Weights of a small image-text matching model: fusion encoder width 128.
Rows from block 4 of the image encoder, named by matrix and row number. Rows with one number belong to one neuron. Each number is 128 + 32 x the weight over its row's rms, rounded and kept within 0 to 255. All counts start at 0. Numbers have three digits each. After the name is the row's rms in percent of the matrix's.
# fc1: MLP up (encoder.blocks.4.mlp.fc1.weight, 2304x384), inputs 0-127
# fc2: MLP down (encoder.blocks.4.mlp.fc2.weight, 384x2304, transposed), outputs 0-127
fc1.912 084:130165135132146164152150152116146107092171113154184104064087136146150049127107083139112128124138115137122131130104114055115123211163155148119108111114130114111117081094137175115162115131175082068096080161160086155134179071129138129113092136158186133113100143022153118081126084145126117079075128124143158112196206148046187165144153144078133126185111178145122109108171149146109160159133
fc1.913 058:124163169109086105130156098137130125143102041174177133106119183148119134126161143160125133082157131235162169141068083124116133140108108104141113103102138172142130107095090132107168144187138112152127118169118067158176140091146140095137087090207120152081148181165127116135135167136167127122135115141070129136110128107068160112129104180116148140099158111128107129174163094142117096157156
fc1.914 053:198129165097145085094169129156130118163150091085153139097140043205166110148096101115157145087145159147187174090180144113055171107127168133140059159165164135072129182171172083140109119189128025135082099091079143125157083192158129117124084126137156164103092110128149099223168086141123131116100135122131079093094152106131148099083139128089119119136120123110181174118135178114142124146125
fc1.915 089:129140119120070090153165185149141196117108081167128152135134151099125143164101105142139136113138129125093164117138172071115169144067159105136149100128163160163111109166192073114111114115187107141155153130125065097127162149158140096134126102125181085156141129114114218134163095147108101118103124120082174103143132130154138130116101151167125122155151150116226162180165129064097080181131
fc1.916 130:128140088093141100090142110101080105128125108132103109127122105136167165067114101111123090159155159141121120135143133107063103121130148182136073088185137094123128126104078156132164153156110178112147071137088036150148166158155146131129104170098167151182118136100150131142102051126160075115137045114160167091153148116132166109118109121100088169127146114157164072094185089184109138130193
fc1.917 061:141167053148154136159136145086180136150093110106107144063170167169111156147175067141147129080145118171127143119148137065144176141102148062161061155136139114106114087174132118090134133160116181182114136095169128127098125136099110148131185103124098174105178126098141128120148129214155122125102088088173144173131146083142115146066112120165112128177075140154094091136153191084151193153049
fc1.918 077:088191197147097104172140176093101122189120120172104167152131095098094079168129150135080082183057108072112158177130123130130091116115169179135184133129133115166108113142120118137118140148103103139137117154103085141130156129140116097109115107165084151101131183152180139146169119202123150201094148132178110096116173135144133180111152177150098134062188117154137090119181131149122157118053
fc1.919 031:113146144095141115127169098162079103124125078137159147138071128194152184127101115091187161078145141079118146119126150100150101164080141070154155126115138124167092160118107066135128113159083148148112159130134169122136130130124112142137107084166140074143120182144092116152123131130122101141106111129135164131116109123134145113119107109137120147150088154180173079136143139179136113138120
fc1.920 060:053056115147084151141140083201149134183173125142114118141092108127158111127082136098109160183090166135165126174120110152180065134159106081089127188112189176153090080142119120114099149106158130166109151114121131145121126147166056110129147114154131159119134150133067112138162111090126158149156147174104136113129135097105152204137108147130162111171160073159164089168168171165134177139124
fc1.921 095:143132166124120063185107120092168133123146148112160146079147128092095158158073087146052108161156089123118159178093119116096164074163081119142152107136127096154062118065105076096131117152081129105138132114149125178142092113156119129142126110147151100170088146139106135108095166161133131145180109164099100140157112163114138131090136121073154115122091136123138107079141074155092132141117
fc1.922 057:121075110043063132118124079094114131100134158086122175112144101110142145140169135118125129116116153118133102147146032100136125107113114144181134128175139146166078165116175115177132097114072136230135092156122138136105097193124085141111077150172131138117148085109169135144095152137149084041221118145100152097144126132052168139163112137146049084138119165099126088084101159113077139110113
fc1.923 186:075108112153096165150124159121143141095195146154132105094134135131109104110102148149147120097086097070145139140074086116077132142114129109087176124115080170153166133152088146177104120112191091149128112190130147136104108159115115073141183124136165123159169138131093158080215178124122115114133137136145216105124116111118158125164157110122129067090107113126129098123097116119104106155154
fc1.924 084:151143093099114138175103075101106158147125152118112119124134120100106061143150100140130079088171173152161085104141130156148030112143112106130160104119057165139119150110121162058095118105095110096081098168204199173070169082050149125099100122144140111158118165181135148132135128124161052106133148092128101155176105105173161157151096100112165132143173201053126131160132134108090139161046
fc1.925 125:186120133125116106135129134235103117147169156050063085144163156072166157088091109068127151105163155122155147153114069139102097133143130100180122129128136156109149166088181089111142096144070138111154174133132136082155143134140063165134089124152167093117103134133147135161126096112206147075114125091136130140178144130167135158149086085093090128069104145151095119068129109105114144114083
fc1.926 091:120143196176120109176144136145109158176112125123137082142176122147117119119113173169098145142095143117097060118093107084152138163054028136118133110096138080069107104123118106109108127128151055159113098140121147183107170124083105147132131090112117136197155158139073096183165169136162154134122153113101159104161119151107154166140205113136105120064111122177184114198153101176147125154091
fc1.927 044:196123192139176104158143142124132187104147127159161116126141109117152106102111093184132110092161160153171107155111173077155070116148170181162170171107136080124150149187141039138136116193136166164150150090137118128149159094184122120081083185158204150088159075166145127120163106161149150135124128087142193082101089131117104144155158154131168105177128193078146108114184154149158054120113
fc1.928 127:166115117137118154174104076192168118125132112138128119108138158130159145080124114120108142041130149165156135143205143144125130106108182058142133082159116132102102114119109137081151190096160126144152148179090159162158152113151105145108168126130110111102164136150140124114166095129136186094124086129197164127143103168159176144131134110078080164132134057176156088097168143153083160133133
fc1.929 061:084101163100140107086099136086138163100118137114170115146141164043206173129158128133129129098128149114132149084171130136085161092119065063148153073132050128140146148090089103133088094094082102152123098173150103153093174165148113083166122165123124101119101173167061165131104091163115138111109119116141171087092134074104095132108134074163145169177180113107147148138151167088103170183105
fc1.930 052:122151114120118110115109093083074098092138083132151124176106187200150116155103177123078179105122097125180178119098125116135109151157109098095142122180116092138091150184076121080143127124101098103160144150139094095082105113158132121156121109182109153153062151123115170136118124134172127109148129124136044123173106172071114173190112197131130112127146138142137117096125139120097038149120
fc1.931 055:105161147102139107145145090147161156160142108183113148126150200077095159158072176086153113073149144094097111113116109081092100109165168140151126083136152083150108127160140147118121133105124104103170132143160107136092110095165154117173074137155075157111164157163125141151118078137166100125102164128112152123131112170098108144134124169160169093081107140118116107105145101106120122131118
fc1.932 047:132106110161114113140114107142144189141170128124083139079104133084147102108053168100162157121112148106157155146165138137124150118092161114146137120162072108100113151146113176104127120172096141174162126147145134144173136162161106146134156127110168131176101152107139132086185113131170096139124110119172118147136198113138108138163136078130126093008122068152123139136105181120100063091088
fc1.933 083:101115125130157127202131130120127148197148151147151139048149173151134124124166158161123130139126149161116127092154110103124154126118158131136152156200149132127089134071108079086123164114209137128179164175087113205113130176151120151152071127097120065130145142023109104132109155112122161046127127195092152045107069150097081078074146136108132139140121173131129128135130154145154110110112
fc1.934 077:140137089120097137178147155194160148090122123136146151163215160138147142180152156143124113064177109164156107139116163102129165125115098137161130085109147154068139164149138177119139140121126170141118150074108155158101134137152103143086093145152151119141127135130103114128117043091119089163115188155168124114028082127172138156154164131156062167168173097062107107148097136095096125167108
fc1.935 059:082138141191072178132124111153127164117151143120126160058124122168149142145181105112161135154174100128122116178110133090193156148127114110093106125140134139094119169116112112124057086084158090126120083147083071081174074114131190159108022133068132105141087139059144190145094174159167153120076140063141121111227105157090160122117095087150174076129135147122118163098090130106087140090140
fc1.936 075:132148157119109094166128138061117088154108162107174149165073128146132191060129149113119155118125114130151166137085087119154048118103156175139154092168150136176142166141128127158119098107101088153168106183143100149127151108155141073140114170080147124164123114159114146082117081110164128180108170150081137131138099155071159134134139093132102107119134192087156120138114098104117127049121
fc1.937 071:143142059100125110122127130124149084085156146169076107112142092125097095113171110119182094142118077161104178176201170088100112141119122094087166062135096132151145142143070117173141217070080080097118157159195153112218120144100130122100153098131121090126072120126132127086108149120134135152103148137044129100116124115124094117141096136160154137184142087160040197082169158163156221135189
fc1.938 066:123196063214113121120109135148133163147134120114171125178130132107084133129181112145052187094108073101160109156118093130102137139101145106101078113104159160159137094161145127144107155141180102115120132141090159186133160140112120112129063138162091118112120166159154097137189097128141180105148147143125192123130104070074134080118153138128174098088117149134153114121149101153173111161144
fc1.939 059:152105147132098168106120120181132133152119221172139150092102111084124103073161159113067135130177141111201099123183121188130156095097140141159088137158188142115130092087096082130109150135160086126102128181146174107153150163144120142092102129152121142041055066146103182152069089133145134117133148159129154139046143149158168116129147067099146149139157136124132143146118136146148106114156
fc1.940 077:161106142157100119151139176199133140092134149116117141115111144108155161107093110147155078106131123035088149070157124189078153145118120146171147125133131146129113121105137139177107057144071144107116113123165081107153124153140065104154168150195127066075114168103125154141066137159162109153159119122061149145205122138162125077151171122058132169060181118144133109117091111088119124157131
fc1.941 099:095049162146082134116074118108087154124127098125089069113191073106110114141144099133129145130149119103095111155104115122100132141144142114130114159085060102165155140173154114108125177110063094122113117134109101125153158112089116080167104103171141088079188115075090049134079136139127114152107140144112141131115139170122121057087077093129106072143147118139124096174164140120067145104190
fc1.942 131:130160116175112081087094056109065119141133169128160122125149125099175093095134065159099174135162106113152123134098116123182167100191083132118131197134170106202146134134125154147138123168158112078122121119115077138155150144143119141092174111128116127115117168118103162156107162128112130148147129125104198098178088160144160147102097126148100088081150069184132106138128131109073115146124
fc1.943 152:095145086160122086124105123110117181146097101115119134131159131131104080081085163087089110125082093124164110056071122172140142166072208204148135166111114107102129054127079120149101172114137085166067111164121151180112147084090120165108084167116114154186124133169139130127087145151137172209087099152138193180073153119145074160201095101086148142155081128153148134122157128063102138112153
fc1.944 074:097191116141232075141133108110129182115122113118101120151114089111081125104140068159151150086065109077154149135091074064148113154177150145133131111146075109152140093127057111136139197098153067129072079063148123140113183130096094078137118146190143132148157111053126126153187067126125102115083165136103073127160095144113132102161096117141132109099113126110092156148105127111158194087199
fc1.945 115:176091112145086096091152147088095082114133135132138127140095143178164150105089106146146134165121136128172137150173130155156096061136118102175090076161133123127066174130123104086148106150156101175134127087141143091119158138080134088139100083130145114166155053071120116146098159105159090190102126132082144145145121178099122136065122101085165165120154154120115163114128085076124140136125
fc1.946 072:160108116120140103121121130131189102172127140145153070121065107171136119164114132162114139155105077175137098175139140124072175135067165155121128115054082116193115125153112109078092110118062145151082108162085187112105132109186158180109112120152126103150167164097089117127132097091087194147126137119159146138090111108132095160142099128127115058089148158123118150160111078154106133170128
fc1.947 048:100155160121088156110083095160126127085165141119075107081136129111157099107148075158147113150137126160119069085125124112166089189131063104126141082123154156081178113144111119174175108186148098150113143140098162110192139120105065152161113113106151112135072073192101156100116134097094125142130175066093154129107146161113169168110073088100155132137073173169136137105152098087127123170137
fc1.948 047:137147121126107167189129089179195152077135127143155149093098123164089137092100142122179156113082073118154162198113137147136157102119170140106106105140102151106101098179081128106164171135146089098143108133156162159137122106151086131124157109093133175146213061146156173127137102095123135120168124159087074115114099097120116150130155111119104100164143107137114132171167134145136126131129
fc1.949 057:134097110103097105075113144183171138105157069142172108100135175107082162147177118133095150117135089126081135168126155123102159100096149157100158118117090177121110157157122143203152097102147126190119161156101117123207146140147140129167110129162072116120083152134156080117118112128149162071121134101144188130146087108140121096171118093184108151174092148138098216093163181207099157142093
fc1.950 059:097135113174163171122141116156102101125129101149122168161140115078138117135101115134180156096034141085185059106193094147101108124162156194153096175158090182128149150142159176088093168090115156115118117107074208139097148145145177092172135124101166141183088089121136165130156125158099082158128132119125110136107110066141152085117120104160102125116119051168148165195120169210150083133141
fc1.951 201:142222118135117113071154110149127089126150115114145138110066151114138031044090140131115159137056142154131075138130098136160151132134137114203115140082109100124127168103156143166083182151139107111182145121132115120098112091147123139155159082170181105103157190116179092086125106150113108104135098173124087122125073118102110123131114125155107176151132164085089140148116078133149159176122
fc1.952 114:087126153181144156160129133157123134179089092128150131243145109097126094151103114109145164055067135114169084089179133068152108150127123135148137177116160089136121066153187114125125143118176098104156155120130128080138127159165159126136120113160134153120149144103169069112085170144124085151113114140103145091127088143121197133132166162107138124204153135165179122141103089079114085174095
fc1.953 104:119171071155188087137118102123110121135149140167158121166107133130111109051149116075092111106136112069102146139104186143125119133192077077037117129121120108146119124134143121173125128122108139082163174134120095081192150167132189185127167127106081147153105143099106077097099183096095141178153142202087146107163087081163169118099081119157181112175147126174097130069166152173131139131147
fc1.954 048:108197131096108087145161098129057111131084097108071137143110100150139154128105112101107131129111111204054146167106117146122122125078119134186120154126111012149120153164111108102082094150111152149129200109185143030157124106142120159167160118100137160132130144147130168129162122111157132150117101127160159129117195110115126206066140159148112111090131138135137126178149163127165153174104
fc1.955 059:125092155135176087168197101121109128099156112131171156120150166128085095152150144139140124102133116156114133163200085096138147105122110176098152053156169194117140174100141158129150090108051073084136184139120129119171131110184136105132072181153176140133137167189104176119089107113113143101077078150055089147146149162086201046111136139097151144062124171120095198110142154093140145123154
fc1.956 140:094129091126124118118093120174142155101139146175132145096115133126088206183155106132126098072127069121122170160133117153168129107056148125149155160101105090100094058121119164122090134093115139121088106163174129144146083109170151164215133154104188099131139127103119147126166126139146136157122142152157110091111139110194139133111158161140071184101141158128091153116150119106123103118130
fc1.957 088:175110164109153136198174121141157116137118135146177076124125144083093082136123118086133073105134106176168106176050112093164147113114173156115137128175109106088102142155146088130144136175145173113128099095111119099129091140148061128145088137186103123102118127049137097094123146110104162090179166133177122129166170084156092134085161132145136140157165105156131108079151060112160107153067
fc1.958 077:093127171186143176170139146182093108062117132175158131092098074117100126114124173122139157155090045148125092106091106138130165150126128175130142097150102069114166132073148105081093164122130148162170104121123163095131152102103128199108090191130161130131161101170140108085130119159074122151138153134094152138112111144133175124153166118139162142089083156174165138160167140121096176165175
fc1.959 096:102086099128107125067097150109150130088116174115132179180142107133102135087102126182147105102165125092098145092090138133135181141193194168122131126082114080131100128114107098132140177121111099122169163149159062182209115176143156113148108130175093120103182154021097106097146117119081080142165079127108153142131103182169118167106116085136110095148094138100122101076171118142117099106120
fc1.960 035:163171092088130160184144177176107158158088122073115167084143078115081091143093124064141156090114162126118168134118122173060151084141124087123100090111094122148209110184101156195102183077110158157069155132169157144115113169147134159137134138129132085174154075152097172122119172144106090135106175177123151103128131111165152146123168125136117139171119111111159175152130164105106176152153
fc1.961 065:184086098175137211142121168108087164133095088130166130098098129186141073071143199150112077182092139120092145117137159137115122050109127097191137138153156144099092207094120172121131140101139106113122166096156142176130134145151085145103112083113167067120180132163137152133100108111096110106061151171120126107141136099129164108088136105107093152115152141139160110134096058090150103194172
fc1.962 161:199173127079110165168139137110102117095106157127123153081159157121170116090112127150120101047146137120144085134135143192130148136141157108109165149111158129082135144105065100097123134099094054104125084139129083149126122115074137136103105131087171041146063106155104081125117179130132147177144169157153196066120170085154173129193146117147144124102108149115167082138185070115114138133113
fc1.963 035:130075125147141040147135131077050107143108126114147109076120155125159134087113132113118127101132136141092112136152098138151104177081151135120079110113119141129102160149127139140048145150152187104091118143137141162127178118185118122101138193181153128186094119129084121159123091128170163085150132135132113145142113098134117114144146119149183194108121122154136074180144157135125122179169
fc1.964 188:132182194123103147125157074188105109099158143113129142129047107167210141137143135173082127136143199168129130138152152135131062171133079175121083063212098111097097168177107140093095101153118130144102108115078121121130129154147122139125134121151170147126112078171126144124149172110147154084142120103164127118128104155124140115147165064117128144130175109120154140129125127135099126133111
fc2.912 088:142153172096099200127115172146155203184134059165107126133120118144100150107168082120194134117103171153119048113142141121105145124099127192085100108134075092114123155159124172117085108086121127113148067120129192132123098153111116082113097095130140128154124118164086085138148160186153131133104135125106094161087130100148185149126119136148188186159141099176114174119121100157125183148188
fc2.913 057:042165155081131160103092147075089140135104188155100121123057126156174145118166125075155136126099141113140072166137121119114084187116134106110156163102101152135147136134137193115167111072160088146116169082150143088097099095104112077099049104121137088162153164129130114121183112140074137173097127120095141121172111166124104136117144116111167095117182097085098173161144089164128109160152
fc2.914 056:150117113090118155139166152115131122131136183112142158067169085171092140091096126089114105177145168123172046101105133113096147135192131091099198064118089107100130168100113131119146092066137169063121127130176116087120102139109136165128143110159154155126144143132161122160178145097139168079111143139114110089181094113075140073152095076118202072127111166148128097170116093190153167128146
fc2.915 090:157188089137165141089131119100123131113120104103127204094089128144079109170099109103142120097065178117138086127127117076125147117143063125124141120132130107124130102178119165122103130109120122173122144197096139183227164122139172184117123200137176135179174122100135126151209163082141075207164175140104109141104125118173140130134116112140119152092157151100164190105126096102096088121128
fc2.916 137:091126102114136156131144223185134128144086112149121111140087118126113102113141124151082161029103136126170142190142147108132083187059101075086079101121142190113108194052131150072092159098108108185156138077142104095208108140115113142155081100133102087141121146167143171131144200131150166132103150197066079118081160137132100112120139098090116110083105059145110114116140147149154128102129
fc2.917 054:131124129114141104143085160068166101147159112153100093111110162107165166132106052068109118106147194139101082144117136132127191145106070106125154132119064111122090115189113106081107103080118179167089124123122119136130101148158126154137131150121134147100117119174111135135096161140073100158067164078158193030150138157164103162163153124092127102131121173106129158170079115150150164124113
fc2.918 077:127066097118140106103132133146119179170124080109150082102121115200113066187202135128106113200076140160130154099117134144090126116107105112124180082158120144106143030158073101102122103087109156187119106181182069117117153115085104128138115093145104169196121072143137117125093139086094108147138162153123107121134131108150098154092077168105152078140062158077081098147112149106104087111165
fc2.919 032:152129134116082096166125103123135134158092135141132140142080111096160142141136103165097073161107147126190088105147121170153126123123119213136157116123212133109138102118119092110064086054170130050078119105127096141130117080130126128099163127110149165111153092116143142129123154122106134117105194159108126161090147177179063073180149171143137158076131105082114157091141128086112116055088
fc2.920 058:158171066124165169124097109113115117100128147078128127115092105222100118080140108142128170080113103052133156114161150146173149127063186162092191132144160121110168172116107133096090094158105129159117041120186181179116136122054093122102158079089076088131068087079136123166144166179099141079126099110134124145201142102162103068090196095112125107177138132165117159073114099115127103084128
fc2.921 095:173123155166173130125147119142163170156116124152148138199161120153132140148127059156130108155109156136118106154140135167145170110135152160161205154149117162161132162122098130112144117091123114153116119097156149134107095116160155149114166145130087163088088107173101122159116178142102105135175134175136090137122133140125155172094028155162062145118109091135060163180116118108124083194191
fc2.922 061:110203157134127117067091131115111076097071109055129148104131092089131141128149134107092180089108099109138086107092102115105083116103177161086128157122143145109142147084109148143161108088166126128173057122098117117131167107167148125153125106045103104099114134161139175127114103157130138163120137130181109113113100130085148156138158153118119121088169152187094142104101125184095144056106
fc2.923 187:107115134209133127173147109135141198128098163075180169112161154105149158143091102166167135097181094149106129160128178159186180141136102123072143079155140153118102160155146111161141151184148131069085124151132099143170144126097115157104086148135086167077148107132132163144184087056145096116125111123218155155174112086107087106106145089149130092106164111166183171148154130153144094120137
fc2.924 085:154185141149090073121124171120129102179064108133123149101142150123088153165146155118164125181179104182120127159146093143144144143123171159164086138144126145124123106108130121096109169112099180169141098116128143174091121113184150166143117068103125133159095079162156052063122125172186127140124121144118143066147104108204098157055121166193123178157115215158104172142089114082161157087147
fc2.925 124:089143148094136130109120086052094074161127176163209184109124039078158082133130044177085124173125130135127115122121134202093184168184154096127102163131135189129110191060143116117151198123074142084157152098137186132144161140125113073120108116113109146132135190152112135139153132192138081102097151090176139070183118111102170180123129110127147159100123181135079106141116110118066118124166
fc2.926 090:141107178144117168082170056172067100111156137111113062108147131110146113136109110173168140107135098126050114146159137077178142070113119175153097129154096122128103156096099092168146093109076154093120111145186110107128116172076140137176123143123139100096055141112125128125127137086130119081135130162104116154178145130113147148147119120111141156127075157206167151130141075134209108108106
fc2.927 050:148093088101095129121167140109132118135146129177154133154119118079084127172098107124133205113104122161110155140161094082126162141086137184140164149156188100126065098149155133150160100134194163124147102128096009082141138217111179099126172123093084106170099132093128177171166169166131157172126124118163079128183096169214147142133074214131096133141160096166163124101142141097073098120121
fc2.928 122:178163101224164126133149179144169099179095077144132165160066070084104163128139135099137144162200140131065179052149126084141123167110156113122135119102140199108107140153143120164129152142046112170100171110135153157143114121149066089127090141085059083180123105104084121093175087100103121142153125146143127162146128129115157102153090118149182160117131104123096127121148077109094061124131
fc2.929 063:161123098087083168166164082164112127147123113119113164134179125098134141170100217153083166100141117121126107117169078147173120155160126127052101080187159083087106116071104148180119107143102086147154175064136111050112120167123171132113157140219098100114128086111167078142176112094117147113166101184163114045112141077127166197117061153122123132110168137131136140139117183157166109179148
fc2.930 052:115152115184120162159126190159122119122138181174131178093140133181110208055115129134142124114120128123168105094146118060156170193213169170127140130109095140071091192114100126134165106099129178172106125147152218135076149138116119112105128080099152114104149153109190150125101158058075043145134150115162141130061172117135144072110109100107121194167099143123125187119170125130100172096156
fc2.931 061:115167153081163076112151143138125133139132214108200091083125165165189132109177100086088119044075109143115168225088168087186129172155123115148133137168171057154110118115152132144152146127148152068118141129167109118122150125139134164180128087099156130116124132113112137129158106064132036101117105159065152122147140176155138125095148120132128143193131114095097097097132188164174172074123
fc2.932 047:147137089128177144157197082173129184126084146139233122130150126191156179158097120138141139147114155139118168166194128058111136106141086070105133127146225163122098125190121102148124149131120113175137211168136092118154095124135085126185130144155143128131189096104126099123107158060075124118099115175150103103155145185149124158118142111080098095135123175090116126139134088123101100171136
fc2.933 086:149116114088156113118137122122120077124100104118131128115059096087121128127108186135089145113156160149125165098147118152107089157123120155075141086094146133151134159184132134122071154194102095115114064113159138214106078114154120151160134166184181114133088169085168150070087142141102095198127127106104068082090143101116124114095090081138140148086172153117145140104111156128161116153131
fc2.934 074:097131100133156156143159120110148198130120053121088122159099176123121094149160117134125096191106111089145151088149116158126127135118056162124146165079096126138117106118133137151137155149173145101132069124117038089072110121130153161104102156126119186139147151143100173102089111182137123096165145144155042113077111140123107151123120131132142012112097120144132181056128121108134131138160
fc2.935 058:124181114100096130132117159079068102104176145099109131086128126095129110128091137133133136173152104174091120119118080151100110186144155157075108191127117075124124177069156129071085117155182109080204112137156132130099064058137101146086131160106085130056146144101171109077181126136149144183049133169102081089185141182095177182133150118103175095132123096093141155090147099118099072086165
fc2.936 080:095105097105133162138140115140174144146134137068121101096095079159130121174111144125074143129128119111176131108161151197155159146095115129159117113145145091133144080114148121168130169111171135090132139095108190150106120089113103129124154156154096106098046122155094140145108126119167084151144176197086123153182073187144200139143221111104140200094142091179144106113063116142096176093161
fc2.937 073:204105136155211153119101116145175126101103101150098114163075114159120133149118121135179131135099130129097173092149066204108057113128058115101113118118106129118137127142086114198097104114143066178159144105118072178134157178147153112122086140184140101131173101135134123108171129103129163125145152130086133104146137105061191146180099170064150112115145099087101177090101153094110140125129
fc2.938 070:139084126136165131127111109116060140103181118133136101126117163116128165194154173157132091085100112149068166117138172089192128122079127107139147110122181110144143145182157137101178143115110156093086122070130123118138143100131134090115147145129157107107081128151124136124055140137106148092131133127220170150124156106068151130167137100178141121122067143141152070140155171146101122069098
fc2.939 060:063163190121102098138135141112119150173138099141074145164148126129163136101147061092179083115097078173091093125132181126141130165055135155182090120083130148102117087131055195106114065108153164119180122134159057145120098104069117181112076108060121126154164197113078104088133112151139151090127109076092106106108112199091111071136137119111125144125141116137129098156108108193036107158114
fc2.940 086:156146213095152145147081121055166152140163075087114200091153132117087068187139103132234122137093106090129126157158199094114146149147152149144105136158058195127173096128152124136159132082106112094136152103079123119110110169115198119143085088156068160139135151157194107084121102102104123154112087103096107121154154113120093143102075113073120134137150045064129124167093108093129127111177
fc2.941 101:134113137114116018109181124065126122026090120142107115141123131112159175143097144078119147106097121123133158154111110125129147157149107176091124099117130071109170136141122059100095071130176172053169150157113092155109113200175114121115114116110129092147165067127074138122131097096094160094088129132097119133098174125159144104139185091147069045115102123090123132136108112107133156097096
fc2.942 127:106140141146135128125145172137120184113126126146178108179127153123142100128132156133113161083148102087153153102100091116140113095065149154084171148182124194056118102130169105099123120117135136109105059097123145116117129110190145144142177106143164154101151130143126120098127144101081136118093075140160120071069172094064122142152136054112119124117043164141135117185100175156154133134149
fc2.943 148:094023061092098139124121145101139071116129136124145185060117129093117162149135179081063088117151171198091140191167085127085178142126175148100108144060104104100139154072109133089144154087130121132162058106172066122143173112144151108165168135106094151128118123075121175099137134146125171103159131097121081191125119208072123180110154042132137139088100091153131083122154160141128192178136
fc2.944 076:160138169104097116131073138059135129078116143139107125092179105101169083187111113150111105096104127121131146102142126124184193129135154092157166128147155127126100124132138135160118110207077136176131154095124131157154131131133128114078119131131103105113082154151145138139098086169155128129144153111127166150153123143104037065153160155104176185170116160082177147127188128121125166177104
fc2.945 115:200217149131137121163067116139101097153155135137047132111191095125112131090130084156156102086180109147137105093184133152179098099100169144090136125173126076131152178157102108183152068113169117132180140106126062115182165143162120105174201137119113111200107053147187112169113104139131147096129131116168134120163085088160154147067109123122107124114129185100131132128129182109115104126172
fc2.946 082:059082099121089143153163140179068093126130117072141108155097158144121170170076099140138158172107151121109140168103147181107150158142086109120072159121146162192091110127102114093121129100127148159046148176091141129112097154123071099147156127046124140223097174151130142128225080152106143103058114177147124110100148096128145043128129130106164104084113171059130131155118130109115113118155
fc2.947 048:157089168106201129159072102122130083116118142130134094127123074112177131152125160159096090086137139080123136113108099088171080161132104119036131113150118190127165139087090088125148123114110127136159186131119207168140159117138107118156100122084132126168103086142134131162127103129115137180159105113173148140104109173155135182108141137125105162122130065165091126120157130174158156176088
fc2.948 049:142144092145146120130121141134140095116133149154138206140167123162125098128082159160098200099141104172150123123135168122148089175103144045062167177149135099145115142118135098141109086117133086109180052165129086156140111157125173152154095124125111093131179147162170081162102192092112162127139088172159119176165104115104112125140133114150134117119110137142160110092106120079152199167131
fc2.949 060:165091153118107121147098115117145070146070133164126156157149164101137102164155155106116101174122163159155115187131112114097064132120084120110118161092159116049120177121139131084130138103164146117108173070106129117067082139152059137092105121128175048157119129125088202163113152100119112150108159112127143135086141139130073122093097071181109082125168155129095167144104126068137144097136
fc2.950 058:110120114085108142136080149108102120144100117127150141114116113132133217062144126120143094171129116136059173147155115179145126095109112100136112127118224137110105109092080071125144076146139090167151141134120072164172148100125174122158121113168157126125123169047104151091158139112100106126110130168057107156113107169152122137091084162148176121105122126130122141149160132135201071192106
fc2.951 202:182128112125128093100160149147136109097121123075163132069135139100165086129110103067140173084140092144078094147204104121159141122118188164123121109152125119143102131169076132093140235126157146148179131187107112099107140132073113106084058116145120154185088104126082127177133155156132081154094108183129160115098121112114181123168124113124119138151182154107154135185125107035107102094119
fc2.952 117:099103158130143096153130135065106146132100087151098171122086055126160179141062103098187117163137154114150166104154111150098137126101118114152138128103112148107139154165124110155126108146057125124138116143143157099090139121106111125107088107094132162123149122120153161180072093105142143127101188110144117144171143092150137216075110194106111161138198135140075139144064102129083139129135
fc2.953 109:139164156134177128086130107163142121094170065144106132134079178140122185130131186109101085102118074129130160115114122127121093125163095118134132090134119133107143148169127118156155114074198135139148122198129077128210106138138096161058195138173054044131058145124145111108122173143154146182128146148100159126127132082034164087127193057098131055107153102095165105092078162094117119142162
fc2.954 045:140168149094118141158068103108124093127111152125117146082145172147135106172148081115103086081133157112154135143077133101099095152141138110068124137179133102143163125131141115095211125137138158139134113058102112145138132144172149114104172138172099107113101178106106119103112167117120090145121138114136149137096120090104189109093162163095132125183057117189141103152124177163177157161131
fc2.955 062:102180159136124115130088169063174183110114117136115122130106134150123119109126087143222092158124106124053147101104114159099126142184171085142086133051069146162139102137133118128095141131123090158124152102097127161098065140086165083085087050141109161099086143102152117086170118129150135181188121120127149145154168139098127169135096119145092147119156079128104113120108065167078078112111
fc2.956 140:111034086129126093094085102138106135102158073124118119095090179144140081120102143077134175151095155159094086091089146127185102149137132081157148081064073160108098146158091160094151054108072046099108184109139154105097126076070139119107106122147079132135093106144157122085112114130088131189133169121085159142105158138121176133151105100074167125162106122131183074130126095149101153176192
fc2.957 086:137090165071098100128174074124073157135127184115127158199150092111112144105123087177160149132136124090102173146125095172073175114141086157097119084073101107168159144086169097120093059044144147125093081110190151139137173154152152082180117143159131141132134183119131139097150148181095067091144125099141101080107089103140127153122135137087101093193160131130058095113084115139117116144144
fc2.958 071:088136063151121151083122159125152127182164167138098110088124124099153138141133122174059171110198144166139112108116127076122144141104124200125102129072086111139111155175175089110128138089162186109123115118158142191124141150154142124156112151115157138148105169080117210080133171127112131127182131149114108184116134126172115127139054035126098175116109125147085120123109124094112145122135
fc2.959 096:192168148139121105088152142050091099170199106123148110233143119205107157143176105073123134054116143091126153134109137172117181056183152159158126152115060143118097094106113094108139106181083139088139030076091095128118095105161118152098149180101103123119094126093122168114143139125135105148107071131137141121152142153120074141088126132093107111056134126157117138087087096107089125151099
fc2.960 037:132109147116116167117183107134167142124199166128097090105076123096112134168082131119126152147156112161099119169135108144127129105082084126153160170184115163060103133038102096115117100159095159181160134150152160170087152109152136199157105155110164120126166103155071136144103067082096174057089102103119065164168100124102105072154117117077142101078178085075172100127090102174155167146074
fc2.961 068:159142139154141170104169169129120066139123101148143174071214139109131144127124129166164137107152150116153141169106158143111136141095108124107065164147125138104136056114146126170134122152114121049153075151129122119156074086134147124133079178164134179131163131109155101129166147142101149063159121108183098112131137103109111165129072130121094124142146112115119152178119180135153145052150
fc2.962 160:099095147078099142142166122143133128121145173097095139147154156152118082121101062090125139164146134176125163146124110100128121139116141128110158175169089211109122087161080143195092141191131123061137169115109099150156136106150140091080151084107111144153133139078101141135154114084120123144123108104096176119115119192178161135121148122146139124115108077108118159131104176096056117115149
fc2.963 037:115140110133097177138103105170105142139146099076088154144158130142092200142162165141171144100116190177162132117099121063180133150183132127096107144178183160081121094131124092093122086127175138082166120128141123062146106088175143089151145064150107150096091077137200163114181097132159136079127083136143151158194189140135156148130106160112156105128105126189116125140116147132101140111102
fc2.964 195:178168154130183089139173136099116145141142185189109171133187075141039118063101122170158146135106137121060139155171130106128135107089115163075071098144121061121131175114074129161115148113118130177165169100155136116139146117130180075159153120169136174096063071121108135162101139128166144076136129167141124120168152132109118201160178151113129078182140145123171120148150098122132129174137